config.yaml
encoder_arch: "ecapa_tdnn"
model: "encoder-decoder audio transcriber"
dataset: "babble in 24 made-up languages, each with its own sounds, syllables and stress or tones, from a formant synthesiser"
train_examples: 39062
gain_aug_db: 10
time_shift_ms: 100
n_mels: 40
hop_length: 160
input: "log_mel"
spec_augment: true
win_length: 512
tokenizer: "char"
vocab_size: 55
encoder_norm: "groupnorm"
encoder_activation: "relu"
encoder_weight_standardization: false
encoder_depths: [9]
encoder_kernel_size: 5
encoder_stem: "single"
encoder_widths: [128]
fusion: "prefix"
decoder_width: 128
decoder_layers: 6
decoder_norm: "layernorm_no_bias"
decoder_norm_position: "pre"
decoder_activation: "geglu"
decoder_mlp_ratio: 2.67
decoder_head_dim: 32
decoder_fused_qkv: true
decoder_bias: "none"
decoder_qk_norm: false
decoder_parallel_block: false
decoder_inner_norm: true
decoder_positions: "learned"
decoder_prefix_bidirectional: false
decoder_connector: "linear"
decoder_tie_embeddings: false
init: "trunc_normal_002"
residual_init: "scaled_by_depth"
optimizer: "muon"
muon_scale: "original"
lr: 0.019
momentum: 0.95
nesterov: false
orthogonalizer: "polar_express"
adamw_lr_other_params: 0.0029
cautious_weight_decay: true
magnitude_pruning: 0.7
steps: 12600
batch_size: 128
epochs: 41.3
lr_schedule: "linear"
final_lr_fraction: 0.05
warmup_steps: 630
weight_decay: 0.01
adamw_weight_decay_other_params: 0.05
Rows from block 4 of the audio encoder of a small encoder-decoder audio transcriber, named by matrix and row number. Each number is 128 + 32 x the weight over its row's rms, rounded and kept within 0 to 255. All counts start at 0. After the name is the row's rms in percent of the matrix's.
After each channel's rows are labels from the 100 clips, of 14976, where the channel reaches its highest value: "responds to" is what is common among them; "loudest band" is the band of the loudest frequency at the time of the peak. Only what is clearly more common there than usual is listed. The data: babble in 24 made-up languages, each with its own sounds, syllables and stress or tones, from a formant synthesiser.
# c30: last pointwise conv (encoder.blocks.4.c3.0.weight, 128x128x1), inputs 64-127

c30.30 099 [128 103 128 128 128 128 128 128 128 128 128 128 113 105 128 128 128 128 128 161 128 128 128 128  89 164 128 178 128 128 128 128 128 188 128 128 203 128 128 128 128 128 128 128 128 128 209 128 128 128 128  85 128 128 128 128 128 128 128 128  93  59 128 128]
responds to: /ɔ̃/; /ə/; /o/; /ʎ/
loudest band: 250 to 500 Hz; 500 to 1000 Hz

c30.97 118 [128 128 169 128 128 128 128 128  63 128 128  75 121  86 128 128 128 128 128 159 178 128 128 128 128 128 184 128 128 189 128 128 128 128 128 128 128 173 128 128 128 172 128 128 128 128 128 106 173 128  55 128 128 141  42 102 128 128 128 128 128 128 128 128]
responds to: /ɹ/
loudest band: 250 to 500 Hz

c30.85 100 [157 128 128 128 128 156 128 177 128 128 128  91 128 128 128 173  78 128 128 128 128 182 128 179 128 128 128 128 128 128 128 128 128 128  53 128 128 128 128 128 180  82 128 128 156 128  80  98 128  69  80 128 128 128 128 128 128 128 168 128 128 128 166  70]
responds to: prosody: stress on first syllables; /h/; /p/; /ɑ̃/
loudest band: 500 to 1000 Hz

c30.53 088 [128 128 128 128 128 152 128 193 115 128 128 128 128 128 128 128  96 128  82 128 128 128 128  73 128 128 128 128  80  56 128  94 128 128 128 222 128 128  83  73 128 128 128 128  77  65 128 218 128 128 128 128 128 174 128 128 128 128 185 128 128  81 128 128]
responds to: /ts/
loudest band: 4000 to 8000 Hz

c30.108 100 [ 54 190  38 128  93 128 128 128 128 128  92 128  39 128 128 128 128 160 128 128 128 144 128 128 128 111 146 128 128 128 128 180  90 128 128 128 128 128 128  65 128 128 128 176 128 146 128 128 128 128 128 128 128  81 128 128 128 128  75 128 128 128 128  99]
responds to: /x/
loudest band: 1000 to 2000 Hz

c30.76 109 [104  42 128 128 128 169 234  97 128 128 128 119 128  93 128 128 128 128 128 128 173 128 128  65 128 175 128 190 113 128 128 128 128 150 186 128 128 111 128 111  11 128 128 128 179 128 128 128 128 128 128 128 128 128 128 136 128 128 128 128 128 218 128 128]
responds to: /z/; /ð/
loudest band: 4000 to 8000 Hz

c30.79 102 [160 128 122  56 128 128 128 128 128 128 128 128 128  59 128 128 128 128 128 185 128 100 128 128 128 128 233 128 201 128 128 136 191 128 128 188 128  65 128 128 128  96  92 128 128 128  78 128  68 128 157 128 128 169  17 128 128 175  84 128 128 128 128 128]
responds to: /ts/; /a/
loudest band: 4000 to 8000 Hz

c30.12 097 [ 52 128 128 158 184 128 128 128 128 128 152  85 128 128 105 148 128  74 128 128 128 196 128  98 128 128 128 128 128  51 148 128 197 128 128 128 128 128 128 162  66  57 128 128 104 128 128  61  60 223 128 119 128 128  98 128 128 128 128 128 128 146 128 128]
responds to: /æ/
loudest band: 500 to 1000 Hz

c30.69 083 [128 128 128 128 128 128 128 128 128 128 128 128 128 128 128 197 128 128 128 128 128 128 128 128 128  82 128 128 128 128 128 182 128 128 128 128 160 128 128  97 128  69 128 128 128  96 138 128 128 221 128 128 128 128 166 128 128 128 128 178 128 128  69 128]
responds to: /æ/; /aʊ/; /ə/
loudest band: 500 to 1000 Hz

c30.35 103 [128 128 128  35 128 128 128 128 128 128 128 128 128 176 128 128  41 128  78 128  50 128 224 128 128 128 128 128 185 128 128 128 128 171 128 128 128 128 128 180 128 128 128 128 128 101 128 158 188 169 128  74 128 128 190 178 128 184 128 159 128  86 166 128]
responds to: reverberation; /oʊ/
loudest band: 250 to 500 Hz

c30.116 101 [128 128 208 128 128 128 128 128 128 128  51 128 128 128 128 128 128 128 128  88  81 128 128  58 128 128 128 128 128 128 128 128 128 128 128 128 128 128 128 128 128 128 128 188 128 128 128 128 128 128 128 169 128 128 214 106 183 128 128 128  91 128 128 128]
responds to: /ɹ/
loudest band: 250 to 500 Hz

c30.113 104 [ 67 128 128 188  86 128 128 128 128 128 128  90 128 128 156 128 128  84 128 128 128 128 128 128 159 109 128  79 128  77 128  98 128 157 173 128 128 128 128 171 128 128 128 128 128 128 128 128 128 149  41 128 128 197 128 128 128 128 128  67 159 128 128 170]
responds to: /y/
loudest band: 500 to 1000 Hz

c30.93 106 [128 128 128 128 128 128 128 128 128 149 128 128 128 128 128 128 128 128 128 153 128 128 255 128 128 128 128 128  78 128 170 128 128 128 128 128 128 128  87 128 128 128 128  83 105 128 128 128 128 128  64 128 128  49 128 128 128 128 128 128 189 173 128 220]
responds to: /ɛ/; /o/
loudest band: 500 to 1000 Hz

c30.98 105 [ 84 128 128  96  55 128  84  33 206 154 128 159 128 112 128 128  75 128 128 174 128 128 128 128 128 128 128 128 128  98 128 194 128  70 166 128 179 128 188 128 128  41 128 128 173 128 124 128 128 192 128 185 128  82 128 128 128 128 128 128 198 128 128 128]
responds to: /æ/; /ə/
loudest band: 500 to 1000 Hz

c30.115 123 [235 128 128  66 128  96 128 128 128 128  70 128 128 155 166 128 128 128 169 128  99 128 128 128 128 128 128 237 157 172  94  73 128 128 128  84 128 170 128 128 128 163 128 132 128 128 128 163 128 128 128 184 101 128 128 128  73 128 159 182 156 128 153 128]
responds to: /ɔɪ/; /y/; /ç/; /i/
loudest band: 500 to 1000 Hz

c30.10 095 [128  73 128 162 106 194 128 128 128 128 128 128 128 128 128 128 128 128  98 128 128 128 128 128 128 128 128 128  71 128 128 128 128 128 128  87 128 128 128 128 128 128 128 164 128 128 128 128 128 128 128 128 128 128 128 128 128 128 128 128 128 128 128 128]
responds to: /ç/; /ɔɪ/
loudest band: 4000 to 8000 Hz

c30.90 117 [ 82 128 189  89  91 128 128 128 128 128 128  75 128 128 128 128 102 128 128 128 128  55 128 128 128 128 128 166 128 218 200 128 128 128 128 128 128 128  97 128 128 128 128 117 166 128 128 128 128 143  83 128 128 106 128 128 128 128 128 128 128 128 128 128]
responds to: /t/
loudest band: 1000 to 2000 Hz; 4000 to 8000 Hz

c30.39 114 [128 128 144 128 128 128 128 128 128 158 109  30 128 128 128  19 128 128 128 100  68  90 128 108  62 128 100 128 104 128  70 128 128 128 128 128  94 128 128  81 128 128 128 128 128 128 128 128 128 128 207 128 150 128 128 128  95 128 128 128 128 101 128 178]
responds to: /ç/
loudest band: 2000 to 4000 Hz; 4000 to 8000 Hz

c30.63 094 [128 128 128 128  69 128 128  92 128 128 128 128 128 128 128 128 128  86 128 128 193 128 128 128  99 128 128  47 128 128 128 128 206 128 128 128 228 128 184 128  56 128 175 128  86 128 180 128 128 128 128 128 128 128  43 128 128 128 128 128 128 145 128 128]
responds to: prosody: stress on last syllables; /u/; /oʊ/; /f/
loudest band: 250 to 500 Hz

c30.1 091 [ 34 128  56 128 128 128 128  95 128 172 128 128 128 128 128 168 128 128 178 128 128 128 128 128 128 128  69  83 128 128  87 128 128  69 128 128 128 128 128 128 102 128  71 128 128 128 172 128 128 128 170  89 128 128 128 128 128 201 128 128 128 164 157 128]
responds to: pink noise; white noise
loudest band: 500 to 1000 Hz

c30.31 113 [ 94  77 128 128 169 128 183 128 160 128 146 128 128 128 128 128 128 128 128 128 128 128  44 128 128  99 128 128 178 128  83 202  94 128 107 128  76 128  72 128 231 128 128 128 128 128  77 128 128 128 128 128 128 169 128 100 128 128 128 128 174 128 128 128]
responds to: reverberation; /ts/
loudest band: 4000 to 8000 Hz

c30.88 108 [ 66 128 128 128 128 128 128 128 128 165 128 100 128 128 128 128 128 128 128 128 128 128 128  58 128 128 128  90 128 103  73 128 128 128  32 128 177 128 180 128 128 128 128  64 128 128 128 128 128 128 128 128 128  93 128 128 105 107 154 128 128  84 128 128]
responds to: /ts/; reverberation; /ð/
loudest band: 4000 to 8000 Hz

c30.121 100 [ 86 128 128 128 128 104 110 128 128 128 128 128 111 128 122 128 128 128 128 128 114 128 128 128 128 128 128 128 128 128 128 128 128 128 128 128 128 128 208 128 128 128 128 128 128 163  75 128 128 128  81  64 128 128 128 180 223 153 143 128 128 128 128 128]
responds to: /ɔ̃/; prosody: stress on first syllables
loudest band: 500 to 1000 Hz

c30.89 091 [199 128 128 128 128 128 128 128 128 128  63 128  77 128 128 128 128 128 128 201 128  60 128  95 168 128 104 222 128 128 128 128 227 128 128 128  92 128 177 128 128 128 128  62 128 128 128 128 128 128 128 128  91 128 128 128 128 128 128 128 178 128 128 128]
responds to: /ɔɪ/; reverberation; /y/; /ç/
loudest band: 500 to 1000 Hz

c30.120 121 [128 128 128 128 128 170 128  93 119 128 154  91 128  98 193 128  77 105 128 128 153 158 128 108  92 128 128 128 128  74 128 128  85 128 128 149 103 128 128 104  93 128 173 128 128 128  68 128 128 128 128 128 128 128 128 128 128 128 128 128 128 128 128 128]
responds to: /ɹ/; /ɣ/
loudest band: 250 to 500 Hz

c30.15 107 [ 68 128 149 128  72 128 128  60 128 128 128 128  47 128 128 128 191 128 104 128  73 128  90 128  94 128 128 128 128  54  78 150 128 128 128 128 128 128 128 128  33 114 128 128 128 128 128 128 160 128 128 128 128 128 128 128  85 128 128 128 128 154 128 128]
responds to: /h/
loudest band: 500 to 1000 Hz

c30.105 105 [ 51  80 128 128 128 128 128 128 128 128 128  89  62 128 103 169 128  82 128 128 128 109 128 128 128 198 128  61 128  37 194 128 128 128 180 128 128 128 147 219 128 128 128 128 128 128 199 128 128  72 128 122 128  77 114 128 128 114 128  37 188 176 128 128]
responds to: /æ/; /ʎ/; /ɨ/
loudest band: 500 to 1000 Hz

c30.104 098 [128 128 128 128 128 128 128 128 128 110 185 128 128 128 128 128 128 128 128 128 128 128 235 128 128 128 128 194 128 128 159 128 128 167 128 128 159 128 128 128 128 128  59 128 128 128  73 128 128 128 128 128  72  59 128 128 128 161 128 128 128 109  69  92]
responds to: prosody: stress on first syllables; /u/; /ɔ/; /oʊ/
loudest band: 500 to 1000 Hz

c30.96 100 [128 128 128 128 128 128 128  70 212 222 101 190 231 128 128  90 128 128 128 128 128 128 190 128 128 128 128 128 128 128 128 190 128 128  73 100 128 128 128 128 128 128 128 128 128 128 128 128 128 128  56  84 128 128 184 180 170 223 128 128 128 184 128 140]
responds to: reverberation
loudest band: 500 to 1000 Hz